{"model": "image autoencoder", "image_size": 48, "crop_scale_min": 0.8, "encoder_activation": "relu", "encoder_depths": [2, 4, 4], "encoder_stem": "deep", "decoder_activation": "silu", "decoder_weight_standardization": false, "decoder_blocks_per_level": 2, "decoder_block": "basic", "optimizer": "adamw", "beta1": 0.95, "gradient_noise": 0.3, "batch_size": 128}
Rows from block 5 of the encoder, named by matrix and row number. Rows with one number belong to one channel. Each number is 500 + 50 x the weight over the matrix's rms, rounded and kept within 0 to 999. All counts start at 0. Numbers have three digits each.
# convs0: first 3x3 conv (encoder.blocks.5.convs.0.weight, 160x160x3x3), inputs 90-99, a 3x3 kernel for each
# convs1: second 3x3 conv (encoder.blocks.5.convs.1.weight, 160x160x3x3, transposed), outputs 90-99, a 3x3 kernel for each
convs0.25:546402509502372441406526542491491465533507467520473444504414505475386542389455488436467500421428462534536487598414465609554545412592528564513441545507489613502529513602457497534589520485516447471471513527469526485462401607497472586472467528652469507468557545505509446507
convs1.25:500543530522560538402467447497476451591450511524517507546516569414533488528457494477469464484524424519496570483544483488470503498455478648524470488453482513521542483416578467531453496559475507476410572403454518432515499569540419493517447454521489517539546539395546565531
convs0.26:478481530448475560478470443424542539354476508523472574453479523441502550540489479515461588517577462504580485556576555504489550454519446538414378453498513478532438522506571515546459434381553483457457406430469534498575519511551414549425528488422462470424477536558529506402
convs1.26:449479484528513577545461399418545412450461443591499532565576525502519440489378516546436520496522481488520541466567487589571556544476627528489491519472555503441528472444535585456522480430432421513483510492520539583494494467468492453505480547487654425519418474520471483573
convs0.27:394509502457471554497550507503537509458554583504584503521482529489393491524497399449447434506460552425540472485476486521543519455483457426526456522535547578531419571534590561559492445494457443405439506560599465471540516544585509540565481547578445504457437587429495593571
convs1.27:574513447484484516569466490475478468538600587533468430570482451546493503524460585499531463485371496500540542515449543475531446462545464337511483505461518389509590473453402506494545502429538495428505510450499503621453476485458444500446581540588427525440407472444517543510
convs0.28:484540457604465506480495442482491401448496547504576436464469466473530570501460491498449527473452433538403461466435461483511490397544548455471522539483463418550447569420513495549442464526475558443482438515544381464482497506576533503564514393458536428511407532431501506457
convs1.28:589455447452527454559582417515474524534458605488437450466418404488543527441487504423524531574614574477521545481547471470523470507501518570436474478507602539456407509477483456465473548522629539509541585477518511511437498550449549467526468449392509458507559493449516538554
convs0.29:578382488483485540490531485576589514492459532518504516586482586543514439534563542442471453501452505529488495507498530477456358576507595579466499445487540436425477465584472532486496495426495479593574565490479502473544473471520429481515348532565564526476498512481513506482
convs1.29:501545443507581481509524486481492528444455491420477541555466482613421470518521429546496538407507553457486497503487525494474459488452457506592431450488418532635566493556483497537476525391528445417402513540519551533567594469555502483460445517496624517548516519411470423525
convs0.30:507527453488500580414493540546442415506397438541461499459507459456414456490511553570440536472479440463605527514522467485479511568509324511524475605474475592481539430474486448493530404545523600512441485495523469453556499487469522492450481523551510575482482428516553514522
convs1.30:482475602475474500524500448495547502495485488493486558503433440460499593501536545499572474517453498477606512514507446567581524490588543464559466461476523556489431507546473443473521441499523549542552464523501487490449467534435588376466505578531526558448505483467522448460
convs0.31:494521622497601397529512445493532625512486480471459538498499539500506564485452507395393490561552580517373464424448435510449417517554516481445480513494474489497464548449448476431462421527541452479418447479481480443519446459465452550570429488501464406465437495521495621528
convs1.31:559457464454564520515524452512497495462419455579513511476531529517478574439513490565508548558582609474431511471484462465523540485568541531574488520533504465568478457475499452488487420443513460535467494458543484505549501459468527402579397451471503469544539412533573409562
convs0.32:415558587504542495481511398463503528498558479500513393425466505484485457563448480491530453524539390409382496506497418448570470524373499472524493564490494531545422622493472481563516553463450472499520560447572525587458425479475491567476497563579534579528472547522459474540
convs1.32:643561430455514572587435477517504584455555514434521543421480471468467458419516427471477442465448614505540399462464541509410515528481520542483511523611442490519563509510545537461598590464522517521553571518424403565445512451573446468449500484591446565458479392431488510459
convs0.33:545503573523477518570400399532596530399569589466496497525518474497554554478624481395417486459518521481497587507470504507552549499574572592492508568554477544432513538376475607430501434492401501556486367497524525527534395490480523506575484445577670467446536455468557556493
convs1.33:512570525501445503553548472498485526455515463511552474477510476477469458521474460465540417501543507335522455550443498478477528538495502491389479466532573523500465486547498480488502604486545415522456590504481398454513423557504530480522550503508431571473511424454528541487
convs0.34:510542535520571460458498467467513495407489411427449478499487537434470466534436441519536481528602503448547478467567538448535494436427442525465452524493518553496490521503570494360504556510557538534492551516478510542544524500431479613505607554498577587463455507588447485523
convs1.34:589527587480544503553551418483441507504480542469518562514410388477530462448517476503520474526497595521507486467496502566535428561414490505516616494477554503542432488543430447515508495467508454434535523520493535482554502525510480509464534423533496456390428452515544514477
convs0.35:593500552497508516540522529454568439446543511526428575427502563434429559540497447470484523519507510528466470486484616519469531378561426429497474405547440507477505465431471482491478356535406483563532560507471508511504522474486393525441523515553482468534491544470461483512
convs1.35:493409451438559540499439526472468487596523557556627398433487419458390512446514401510555472459482507541476490511511451532518439447452481570405548545449450489416486531500464523460496575442562538518506379460496499514483451539497539423345523506493534507554563538570405488547
convs0.36:587558453462531447436517406486375648523539497520567517587507535472517563433504523481519533485489487497547530461476442423534514501461491503492536495431492454501489539587517548532428542608515509496530477541444385507553511502467510529486486622469532516495483549454594555490
convs1.36:415622497561451617563427550497499480548556461431514506477479474559494528470529399539502498612440460535533442464532511548424452467534463471490577491459523488436474433547552434580468501535464501493466498435515461487559543515527556543549461468531468534526474516481522427575
convs0.37:448476461511584409554534464514475500520465530456467514573519399472538535505533493407520515577527563488496445554485421531510541581537516519457528429502572419403497489449576510505615546581514520358499515456443545450557518625506452423527566452476522462516545463591481448525
convs1.37:477546501496407491455478552485524502538544563527557508492489464380589561556464511434463453525438469531490532465443423628448452481554406586461478506535502571545528496577509579525518479480418509515543441525551531490533484556450475576465515537490477460466541388432581412517
convs0.38:529501431497565419591470469541456540398519503452539575532485619518505464408475496490533492524553451444558462551554463394511456458578505494431428453507483525569567545471556452531490535510493531565545486478556438561463542536544488516490575509449534641441515576578509541485
convs1.38:526529446551470605491467443405463469577457360573489457497431598465463483465547592577501450519542482512588434531570518494486492469457591478483546495523503440487487475464516509508423612548514495498492507452398381495488423558393428521512438539421502484488424592581471557503
convs0.39:451491540508495445561519457589481570575454452525495495493388367506507387568511403483476574549457455502469436539545518556643528551490577535555519438545542466492443424478449595507540476469564547487559570507537549420476470490469372452477582437498526458473496558512544485492
convs1.39:571492435459531483421424456478518456507471475443536526441492641405499432386496504470482398528475448510438550516441539540523452525470561469446453524475560455509534470581477498516503547532519498525462501547436482550573532496533451507560506503458505461454388560532531499457
convs0.40:378473599508446513462581482441444516507465557442400414311494522507449481505443529538477501422426475524612466480612532540470490447479466482453513499455505453499482463543539572501473589488553554436451514476481500418476495544491462508547437523505546507579486471428445533490
convs1.40:441473472456506524466447573503619610536505438417555503516489541502573430510499472464413525485553557538515462554505492535531485561511496439395585443407473444449485489555440497480508502549489391464398521433506427599394559464432506589507462491489576497481422550523448479489
convs0.41:540499463505545592460474500494549538499561566520475538577597539554504446449525474550546471519461496573472513560483433499448472558607396531491491455435430474519422421573484453573471526518473550557467540470472478574580565524541533448439534482447516528453441502531539515582
convs1.41:486466468433582445516501493457437479509517544448428490574598534463607429552500456426558482512450509517555504463516501569433578448472488582507499477471576578488590489570472546560506545516454526485491373562380551473555429478468569520571476528584481436604459450524488488517
convs0.42:507511448447382443538518476520451530401521423423479450536562454499545492447453498512542456496496489495538393506544541440408464483569463563496495478576526501495545542597535575462507468443526491488443441468488522426461512521481513481597345487494537510468482482621492507577
convs1.42:549484499495471634453589482534491504421478467537495595549455484547470499553471429489439532534478442430504508502506435473443512456502476530435394467466526512484528451472483503607574481491478475487454537603482490532541526492529565455584480506463535451544380462570466515459
convs0.43:400543551590419487486482567557511557457504512435426494460532401544469522471569507399464489535402407478369524605578516473581440508530518417574570537468513530496577478491479457558492511525503438604556458515579501398539548593578534403523575423539462579547458480464508403551
convs1.43:521476405481479563527512461475565544523436468526513529462469521548542518463486566526516516452485515504498496565572439480505580583543469507484518507484563456488487426504530464588504450345448506474495513498426544518524541461414530574454569484448414495495470568424483568521
convs0.44:478581511449386593573597404486482517444522557570644540487500430551518457493443500450483442564456485559545481539513561581403559473469535527588569499441456515582435464502483508499416455512483509482550580405485514478543471502513532557614516468498457558447493481538572498492
convs1.44:445506486512559516456486566513505477535489441573454422479475557554531427461511418455476484443487492503503446502451478462587528531512411517620570411523530528499486561577395485501483453490583512500445503414505498555568438520456505421574518584510462576484538449470540469503
convs0.45:527570480484542480502462461577496417442355527471545540528499513517366568454576519598565502439490553443485557606456489482493488619587437515521514479541494410550548518450491488444383548602571573426583477532611522565537472538599453445445468487447472461400445569563488513585
convs1.45:559480545467542447556467438494437486563475475453598524480537458496582393475477504376443524482378525502475583441534524518440515482597532521465471550414468513527457599458567508376419426561448531489511510388474552428561441516496536535541492526453455473489497550432505434519
convs0.46:495497515552470527419478543447553564494528557525566568544474444503480646561535444465506550447506485505516463495443498516426543470461513521564455536470501422487579583477494494582500468503560530492463485504502453539533572508426451521482473586576521516491491436555461469513
convs1.46:574452514506514471391499492459524473464535447497501497527495457525520491486452476469527419605529535526434531523549594463524476529469530349445471535455498458428520477454470508476513451509501470477485536442510407537549547550558603408613501462604481578375543441519526401626
convs0.47:572464481453526521482475475427461481483559486511553543485507516415551448372483474474544545496572502524468533445418488466456487487470524462384464485499469487547498496475519497446530536415458463467574507465622465481481500450480431547508519553508549520479500463444512513526
convs1.47:491568477503409464529580519487481430494545545463481443513560458478476538546531534573568397434508447547529560485498438425468458507483573461490561450445513489454521544539553449490619388493531533461562493527468612408487539488485547530461414466516439504541509540443477486469
convs0.48:464531501501484446468569423553483498559539434528433395549559446450421518487515448477494489546479546470543517565557483412508425530554386510494575521453577455504493483371460507494586555540494440473464455570463490556516424413457450487480455571537392504527460486533501416620
convs1.48:444533482456463570520505456576439502543485529515567575519509585523459483426551466525540528460481613439494513482496436484535553508576496558511540444473534541402576489418492476434410536513427395414586443407518577532477557604522509468499595499506471501469613556431522452660
convs0.49:488481473533579467505536495551573475472558523485439480532490484536525434501512491499456514434509467456513480541531505447546486457512422549521469539472475470466549541535545599552476534533650492523524552436565521549520430415476447555521476493432520554573549457475526504524
convs1.49:446470574409525439480422472594529505561504469539561457422505476525521515433474439522559519495487494461479570375475555516567407451468498497498458459481489361512486429475514498472551454500493565366443463486584459511454510483475454429499495532480435513538511485478524513534
convs0.50:493431485417438519456525635510453382463436496560429491448442552501542468455409530597495468576525504464561468501442570415513489485455474513495478498398574596439507520533477453492485397594500493539420524529476488461534516525461408498478471511420557443493490445530551563530
convs1.50:514573551442488619524582554473506478505445479428561606535500522522464448493434575477469473512377471570470601485412518499572500459456423457523481416552480484494550546488492543574493451472536601522545453461473520530480465525543542417475543489424558516498501429444536533520
convs0.51:456448509397573460607419628501499568482526511537462466456499419586527496499517445605537540534453413481456484439498468520481508438452502570490526522483460551552462542523523563588575536418504468599501511571476449460429473478524486482526422443581470457470531438572501527487
convs1.51:450471496555557398479507439495465496543555507499528595399572590536446482526438385471479528545495489577540474484421504560463522562556408433552519458484480526499507510520561387466575490412428526419436543438545457543541550468436455489445544540536464552534455520480415365432
convs0.52:507501390528443480531466524480428456519471506599501514518537565416523416561525488529419508466498478565474570555602481516448401515559525482422534427518409560501491481541463535534527637513525564504519442423611540519540539403539537438471402452536482598577468456444505454501
convs1.52:483586570527469496456468486551540534522555475539469529533522459511495466586491496520435529473457491501535518520571427457494489455507458494563475588545469526428474434490537607489374529534554497552554571565500545583422570509517498526451534555459608480490544426464412453563
convs0.53:398444502531477500525481512582509511546504476444527491522541412457576547399525469463485531473540544475460472526512483449514542465555511496534558529408533524556491497520537486479482533600576571551527470470504465555417506533598571479543424553551464516417501376397472416510
convs1.53:507457494488562552533497532538468394508487473548523516542427577524509499509525454411499438518458533408538579480496450375512512522498446460474426298410416491567653507476432577499526514448433494547415403538472443496519546591530512539543493559484535456588528502352510420592
convs0.54:508525544585460473539373483566541469519480516415582415449500502545513546502465530480532457536463501422477495493507439539551451635416504461537476484462450380485470609507514543506623516525542478526499440497428510481505464579448537511478470524462573533511451614544491490552
convs1.54:486546525538441482378529541480503563570515552495415495550486473447489474548474543442549460558479448539575478537562440475425561609600448455521515479571492476465499593504526524424614531563502440591509427564463514426442517371442419565445488545411535516524503479517469455507
convs0.55:542381505491452521537547464523501490536468457528515446487554623533458468553394444431544446416446507547505554527552570480528422507562481515497494469467531575496516516537511569488567510486510533554430506531521548538469514529615476465454479481522527444539457513520496477525
convs1.55:482536571586430489472523532490450458620458497477495477506541486469348478445483527499473489505589568472549492524502510556458466566549499478421476460491513504516528439403431468565501562643530436520554514457517623440532548523495454513498423503454484478544502504478457564432
convs0.56:518536523490457577399558416550492473475536500489500507459530400443528461500536583491549545569590486468458568434487574490542493434506543420463512535492510558398553453577499435565575489452584450540488593448516520514511502458512599492450558620528542452454600503399537486655
convs1.56:488445460467533581503494528492450502516525596484454482455432550454429444524386437544525505538462530490500487416518496492530488540467589477533478473489445482434483472459523521500448497536555435464526497480471457411507556469514501554537470437472463524494497433538480564545
convs0.57:509488540482519450457515479388585446524530494504509519532597443573473541526546485551474486448529501505521511479480531510567367419503495414542494444603455545517493361486485531578525588536599543477452521434600523528507486413578570394486377457541447456462510504474455657515
convs1.57:521409416506575549418503509427502513493529496497524446582550518517439486487459486521400491505494579542479501470386457454568503487536423521509577506430481464488495485497457517627489509472502356362475492532553515476497444473402504503518496563486432428447606493459484486583
convs0.58:474518534494495480535557496443520478531558529539554540474476467523532498486439575439572579526550451510571447482436474420523468456484512550623525579468557437635461567517584514511446540558402527526506483548564520495460527506611529450555477539548458535571496548499549544600
convs1.58:541467495396465488526497529552521558444487526451452488563509454571550505541449439538408533465447450530452523540547535485626575542492403426479554566547479453550547483530497452475585460446560504498439543462510449462508566484523495473475459528466513442519422520529511440528
convs0.59:486556501487497555491526410558446478508453510450521508483505460562465483506581408516500478431448597521534568433459476558513463479545483488572597418513535466476523507496467479527498432548483517479554518484471474454528505517459553555517421530449512452557493491457529532491
convs1.59:456385446498530582500560536533497493466446491500545575522406484519395501411482550499511569484511493550510468501417522493490619530571472613509405572520405537488463560464438489467588518558540509478403434408545534527535466523470551546485472426436526551484458530506485499495
convs0.60:499514565600567540538438513431467577562438511523449526469512538390451523477422473526501524509493484569507498477498511554530539537521410463519420564453519552475476498581466517501526514502524493547535536557395556478500458483563434479451485444474514457461513511482457451489
convs1.60:477568509452436481486509450564459591481457537551412459449468465581624430528421416494516449558447484497554550509445478541452513415601548401515559445496530517468483502549573455436423483590485545407386499492417525509489466422470421493463460445494493550586499601516526515499
convs0.61:558539445517436400472376394505499550536522593531511462522466498511476512459527483525443412496488496553495433478440532448455476506494474494528547497481536537444507435454465501465488509413465484455488445492562483450544480433454568485528417458545560492535544500603553472519
convs1.61:486427540562520485498542589450517499529443476518547528583473496511494522487514459533446506596498461530527466508513555406453447475425514575508539615505519449548532467574496528548549537569432495491444570529487558463425493543546476531518552470424388493494498415397413462453
convs0.62:566517488439374489506506541579485517540458527510428505553537510446538624421506520516480593514588464499451542581503512447568449510541484409495397454604422554519389482522576366485535483532537521522413384436511534470523590537490575542497587488466498416574517510500460601437
convs1.62:556436457556521508480552498444560463529548462598447472430578491477508536446493541477495421438627534447449451488476470523503512521553519521447603379484516509424411429503510525444548505453478505466440426453524484575463591541500459575512456452515557468466499494479502479390
convs0.63:533558510492415486520530555501507545510496398595578453466583406485504525550463496624424414430396378609523501498443538490434458548551413398490554441473532470463480534484471620467551467512564528466497536520580481437401452486476431485452385319526469503383434473507435540400
convs1.63:499565447451503446557499512474483586485568515420582563532483553474535497523428432447587539475549474545564612551497532550442553414505558476485529558524438536529497580536578500518450477525451520528460445514524378448545524484501504499479548516490448454458550504599489501453
convs0.64:470485531532510560474522553501464522521436489484474460583516468522537428474415467460449461508455544433501424462542490487537538488410509406509524493533517468579569563486491555516459527521494570553426453465497469516493411491441535536541525500491508543439504461613562499575
convs1.64:533414566470582434464497481561563563646519482557461553439508499504411521431425514398498455402425546524546567495490460526483497565448480416445450493540472457470444538472455532406467450563449585458496468501507464481404557495541407447509502535567588499389549474386481425548
convs0.65:466505456502453482448533518496389450489544455610535438472543472520511537502514511511579522374437484537568403482596450531427461505448515491503595510460472523564560478540517414516516497488427535531453553489582474465509526549594556556488421475512552518470493420547441484547
convs1.65:593502455497549507468457480472427475485561528583544504473523508601427488515508548485418464456509507535523487561537391487440526493529508444481473535493414424479481526566490446463517513482488544504470466445523538474575535445493600576554540629561516513405493462482480541453
convs0.66:519498425525489434480640430490397491495515602515496507549524454518499518486542534405490533515575464510420528414422513542491438578543505511506455547481509552460434503457515519558480410497525524468496412534446499450564462528477594532551504503493460548443480543543425435545
convs1.66:467470427564566550525570488566485551508492454493432484552517508437537520353509509452611472526432492417498556490527501632581478424519575451519476497535488439613521552574526493494535527606464538523507516472468485518461445465496451530608487427526548563415576439484424538512
convs0.67:541540591449540544540533504552464521432560568548548418507569521496532458518506465393489408515496526471566403607428508497500510515458483410471513515459522447566487568534512513395451433505446489519588579389483501445550532415616584570577494404528506555399546449454480507392
convs1.67:534510494682597520447599420480470549485475505481455444499443539539481541436537491463527535560504434468517555502563547512550464531547450448492504388464470520487461549510488465529575490488520435499508482432546528465493509556475496548496454532452506429442544505543504595423
convs0.68:500492423531547475411543602539454447531517521471374522478423519454437568480469550474546450427534529529472518490437511504490526474448516544455446521447499514505482480412523432464577429469539490539565476471405463500429539510515423568568631499401497461461516487415621468506
convs1.68:498561530463442594428474592445443477495524377533324548594416431510483446446487445501559502491528402493476506477546530475451496588589496552523505457536411524634483478507623485529502431577480469412447461498567491616552494422530533504453507502458521405479522480441545412516
convs0.69:560436517523439435536546524528421474459602438449506496592539504491507453547469475537549428481363524491514536488563404478432592498456497479490541535538500476561563470438487504414498501499526501410447564616414528485562484514536427483455533512555443602556536521487430527534
convs1.69:449504514618392509528518556446490494491507434430528411408434460464510426501523479572483467521539486590593519519502523477508514528463458514503532538504495446544554572554579507565547458458467426492484469522475452400480458481484469405484490410536442534493523547458452543503
convs0.70:471551464605449504485497476537513453625485461517482452484534512538585468538483568474469447602531551449552543471468482480492544535530533517417437389459460542586585567432492535552484515453510478436449451456469514553461503465491535465547521514528535404462499640551426489515
convs1.70:517466505505505572549471570498497452484550476511521559429438533509464559487458522556582505537501458575494467398486619474410434452487570505442481500593524455454560494566450459524519429497546552398570514546549560534498485506465456360531515493530446527488428442530447401490
convs0.71:495495525562516516514401484385536465587573493535526539528567518527410426547585469462514512530551524460466544493546529489499592475523442566511507508406386501569456521499492590446575421573524554451476519496485594527477518452436492456524453452517565442458487521418452566550
convs1.71:486480536556518516525546556614534454465481489488431480439469536596497524490494463516438452555481495402444498476504523449582493611488573530458469506498573518555403495484471507546521434523569522544537472522399511523469589480428552460453519462503445585435625496512580456509
convs0.72:561500515479579469458369496473448485530609595483546446539556541509451588556486514512485451512505459472469504593460473550525453466450400539444546571521476376505530491588470437486520547580460578506545489520509562448468618503426441417498494611476492583504487409479467499500
convs1.72:558497486460482447411529537518456498456407445450508464448519530491466420535514499542476558555504543408493640453603492573571458461450378444396537464524525541527479546593462405642471512521529494478462552477497528495410463442533517439521474504482504448583489512551456470435
convs0.73:467451451424531473465531431542486473470560408525449478477423487483616459502460502436559510459530527452583533587567577573567455568504453519468449501507621451547579509499407524509473508597479669576544392576441520462570503513455449480559510484464523498425517464489498473521
convs1.73:485501421586534572479422511518509478434481563492505575514493449438499539427411460608548484550448510623533624455526523581580516557518491610463494525546528474464444468531511501585544436395441500537558410558515532443573577469523607418511483581525671468501548493546513511484
convs0.74:502632468501420542495524626419553501411526464521525565447479463572600489463487624536553430549541496513574486527539461485529469525498466444491464534515511437511512434461490458472410565500509505413454439465482527477472444480474533471518416507613547545538453512508531510517
convs1.74:548502404494534549404508471471525498468401471473469443542494521455443560632484481529509553450536539533526488549533531450468547487510496545469503544471496492506520566592518562556638583532552540653505599484435600489518591420493443525502465478530437459499522422432522560455
convs0.75:497551540541487437460510536416551411474510486435505510478499553508471572461458521472499538596524482462428506464564432356538561542500413472499518527578472506499475415482495529425579506569484541487432463464477535570447506503635471540544479483558475520480512450561470410503
convs1.75:529575526546533516598527560470547485609510495541580532510543421434500601510529543582482520551520553416482559602584522558523498482503498542444644519514494549628529497545594596525468498511536469473510477510394436463487517451559499466378500482471432488546519509545474534439
convs0.76:507566508567470450519473579598565483461431565542485520475497542443489529562541466463590530445455472498539463507546481548426547505470438410478438424505377486526478462493528521477347505522452446530476410524405462453465475513675580515473496456528642452455523486552534582524
convs1.76:466557541501547526522468482543543472483569527501483509434413433488516530538396462541537434491479535519519506509504362475505519542525552483393502495480538455464503584456442462511498554456505547536536433440485592493554431481496401466526600522494442547422464505494448520472
convs0.77:590485547487501448420586478473492492465573538478512549509514538512546485493452503368496521549507534449498452506423436565522521513477461479498509504498566553541453467572487519537515557488436516488490434481483528454409478534581519544448541469479436491491519609502549372457
convs1.77:544504447476479464583513617484470615553466534435429565483462574470570524469527454412495492478517504517539554554500550537419482475499445504490496608483511489464490464447566488499441525452512466544503491538560467508515553539507562540471544520559500601526544379464462492468
convs0.78:552530551522460590487507427522508511482498595546533568560359491529555444478559516503443513430599493490518458406482510484509580498450427507569445530506509466526507492525480448572445506487391460581527488570480530547452516442620503454533505409420499396583531540515388551515
convs1.78:437596499552546471522442472441491474444486486525526515479493499515497420455562551512507465559547451442510439542498512554489448437485616479489416476513592472537511462490495524526412558513431470436444447509442480455476591530534556537473390473484577448583569543525600478493
convs0.79:421455499533518507441483515467588429651501380559440462564568516558536477540455497524468515435508511415484511625484508469490419470561512440434513556500438514508418502475496443510551509517550573486447493411569538524532522488437571478462553422485579556467538518520451397541
convs1.79:502518549490496526459571540531498476509436563480461496420540455471536401492453405400526553531524502515496538481470507493523494493490523582450545449509539414464521463390489572511485543550413518623498546534460563509452484473556526531512484461519546498450462517450475468578
convs0.80:424503454464387466546456423505477469482418569474547532430515488587456559527474404532480456451491443474428481551492477450545361439503482494488437583460398425576554452457527389513527455544598513486541507488454426481396424469533452525413486569482459530534494487471473538528
convs1.80:476528530445536541425527526478491416520513477481562462522444517560493489521372429486477511575590423540575572517562570603486443476499464488436526489609557473576584533579541541483448488458501473517505548513477474555581478516510520550551562469503532473492576537502533582465
convs0.81:481502497476517561514494433556534517516489532610478467578519437515539575476564537513446523532515468571447463532466493539451504475470541499483445471529586483529481531588579500446479558476535579382549444446493593541548531513464505499531527444551557408542524553482528535558
convs1.81:515483451480510527517502425521472496525530427452436505477532429510461556392541490486492474473497592456458546455457582475447466484485509433441468467517455598539510575532538465484566552513483546527471573570629481479542576505433510455489528487471463508482490506558578571447
convs0.82:563490634543500476465431506437512529563533451492520659486497520475507573513495554485447479416513414519445504534532375433493480491490545555597455513506577567465471590546533454481453478517605487487458444544476514455501499447579476533515474475452495422487519545544459594558
convs1.82:462404548506481459456520439445598601538437479439490463409449433460501506493496590507509551482583491513479549491422518508386550530512493482542480484383469563505481554562560476523508526521527468511523539504469494483484544500537588549560509530535493571531604431441548672504
convs0.83:476565616521595519446576549502456470524429537512497574496448537498502555620458453480512514455502416398488441516485576550475502482549465540498475520499484505501486497472610516464516517528590497470529469542485467475447526503554544563541506464568459557421437450445477517575
convs1.83:470354497474500477555505543545567419523489488550501589509515503476580549464485391438535498561481371546412451480499441452483513484548455433580565408530418513441488466462486433527445542487481436455517500409447446404521527522451538506532482488441502519464448453508580537494
convs0.84:381472458576452502516545493546532559518443493492578539478477547432478538508553587452493517470534572496554520602498591558502536531558580503384510483589461409584440463517538487462542472518578482459506481506536485505466491547403488415441490426448498492372594496571551531576
convs1.84:537501456579547490494504535516412574494447545433483506520515521559583465497458435517504473554571507512494479503536484412554527490421544560532586498539542492421477447527541478502435471448551436509558512565457613433477427547532507526540448497520498477411478478509548432488
convs0.85:549512542463475511486498431552522480456408467515474427510407485469512572497476464493536364468449534415496575506394556486509487482490474479424521587472435558411466478586497530593460500566630445499464540540392516510515509550566443580540537436442514443535501474457494495550
convs1.85:488477483435484564467465454510548491591458463490558468560517573535498499479546531516561582524518521503576490483611553501531497508579496545496448520396459442442553439459549498533565440552554514403504498449510612500412439458466525542415467458479496508507538513500503542539
convs0.86:446467453528558500444479476626491572518437440560413519455450495445551506536462493499542523472525549449493531605561452520498474573535505502467566415490485567550485501523415434450502500485536457462516459533429547554555506508564485487521407507427440471494517516525520451497
convs1.86:451478569497453529562525490519509498485468452591547477432568483489436430516496451420515452444481521482561596519548525453542533468514520519503524379505491449502638490534465485555477488632491493459480498549429497465528530510514367517482487486476478455447527505588468424465
convs0.87:541444566471431518550514602461486477512429514553510566487557433478459493553502440550498545560567520568451517466547534516513540489590493503570569500576534486499534423462419522558513498596502428546546528461435459609512386605532471513509498533593551532354451457469437466454
convs1.87:536522497463615498459503579498534514466535496563568506492551518513503442534503535435439472490536490514573527472440560349501530500466617551500563501502482458511510537442450513534465589543595490431518418563523493475497521520666461557462437584479471474498607459474534563449
convs0.88:546591423530472534508609445487567541533454522514560557429532503415413471556496457583472521603527457493402611459584482552373464456546457606443419436420518540468494393487519438573451526457546473526594486371515474457486429398427419450604553435495517517472491484504524530513
convs1.88:439435421559538485431510461491566543419403522549576476592399407493412511518499513515460466531546562452514579482523542579518613468551480487504474470465535509531552441590433452530545467594511540506526531483498483479546489504543526531436481523583412475522435465607525490579
convs0.89:466512537493497539483433474541534524565502542547526613480505490468445455566530499531523417526474538529519538553498577565512436547426665596515467469534440537540508532539508518506555393605569445546443518536481463535559446572573469443575510464491502641421516410536450505515
convs1.89:436512521431444441485482491495500475529511574539572465473394557439445532531441499485548471480455485493629405426491524528488521420472537394570582446426507489536400475420557473520512508514461545451480541483508546581568556495511568551489462534509472498471589519530479481555
convs0.90:485424507410586508479554524493515521482543472484592529535500569558473589560397371530512456470570384590477534559458488486535516457515540506493476465525362524437524470473470543502569505541443479487543519387482472500479500519567491555471444542513501583439501494503486527537
convs1.90:555485506409571618535501568517478521577451600507541458542585488586465492569486442555399560518428532507468464557490480443496436502488498557575539516529493584472466541612528427517491595569531541460476535461504545523544486499504489524685458507424528453472574568488511493425
convs0.91:533471489477482537497462533518448497416488440528503433447520495351500505584499483529631481529513419375462490573450488490516408506515477518541456515466499535426501436461510559430482575532483447537466461575548484463507556518475439522455492497474440511528540437442491495498
convs1.91:503505593534519577496571541500525536507557548533481432487577527485597532458427392542486491536446498457529538478523490465468507457580423493359551518584531478546539546540561521561485477612517511511468495474443464489446368465507506454461522414491618457557478499481467471542
convs0.92:472446550512467520488387487515482473603443494514497469469418463479521501448557494473521451528547452475416446605551568551590481477441598474516473566473490475500473516527575558446501598520550463443478427548523513446484530498531521549472517509512475499546525374535464518458
convs1.92:569476457459476470507522460479499532482448506453481590542462428406568565415551477503489493524588461541527516501431577457439504493548528430533473515519483525529475375434463523381487430601471587500445596501472475508535419473446631532583363493410494545507435659340513452573
convs0.93:505555446464494553465532376487508527460478460495472468459531533544397522495549481516534508555468514628499550550564494468446530493401511536487446523462535412530478496573541481451477516514411485557448461475604556449530491580507558533415583528520479442586519519550470445490
convs1.93:396459471606549455523525542436468560504543506520547570487523508488490533491531519573548450481576482394465464392510417459455408587421506497529483479356504474481573559515429515539498421418466503427512475490447470521506405488445516394465413519569477545551422499484457467512
convs0.94:570442456460468454482441455588455426520496422498438434576486401544485525498488472497546452347463518479478485591535446483494547559566437529566519579503532462481491546400549467415478463549586457428438500503440585534429445436433580475496483519548462490524456573434524490403
convs1.94:557528434547488593533517521437509513471595488444512607467459564458587535413476460477504446491558598458477471558438427480487563501448501553424556524467487542526584383514527453512432519556550478454526471408497560472549470387552507508487437590422554420487510484455546585510
convs0.95:565526471489515555496543516473470511475467439503449456459469434542581509400423498488451556500403476477496426536550458415456427499496488487597460510505447457594510559499416558459418523486460568468484496540499534536465557450439540500546447422353496454632542479449535563520
convs1.95:504521413461514510504615559472537546617479438532468597552508487394475547488388471462484514532512503462538543505486479548402496483401540375457511406498491535553518497452537509566467390448406439607652359449478429455428463535375524530541498475422564502491574530480449524444
convs0.96:511457466438510598559483498501526548502455492436445482536502447550544574521511481482518502487540473488592517527464525444437451540449542555519525477463498471481494522531458565437559449559549580455443394494524436431508415459598469531567417518518436442438418538521529492531
convs1.96:504558471478484511521451430463530576566518568442507545442492435459461502500542449578514418485494419455480535427502523408492500497464510489548534443446441467579475589576466463484515527446511596491498539477440547501442494571438533511509495514424529451464507443536433523536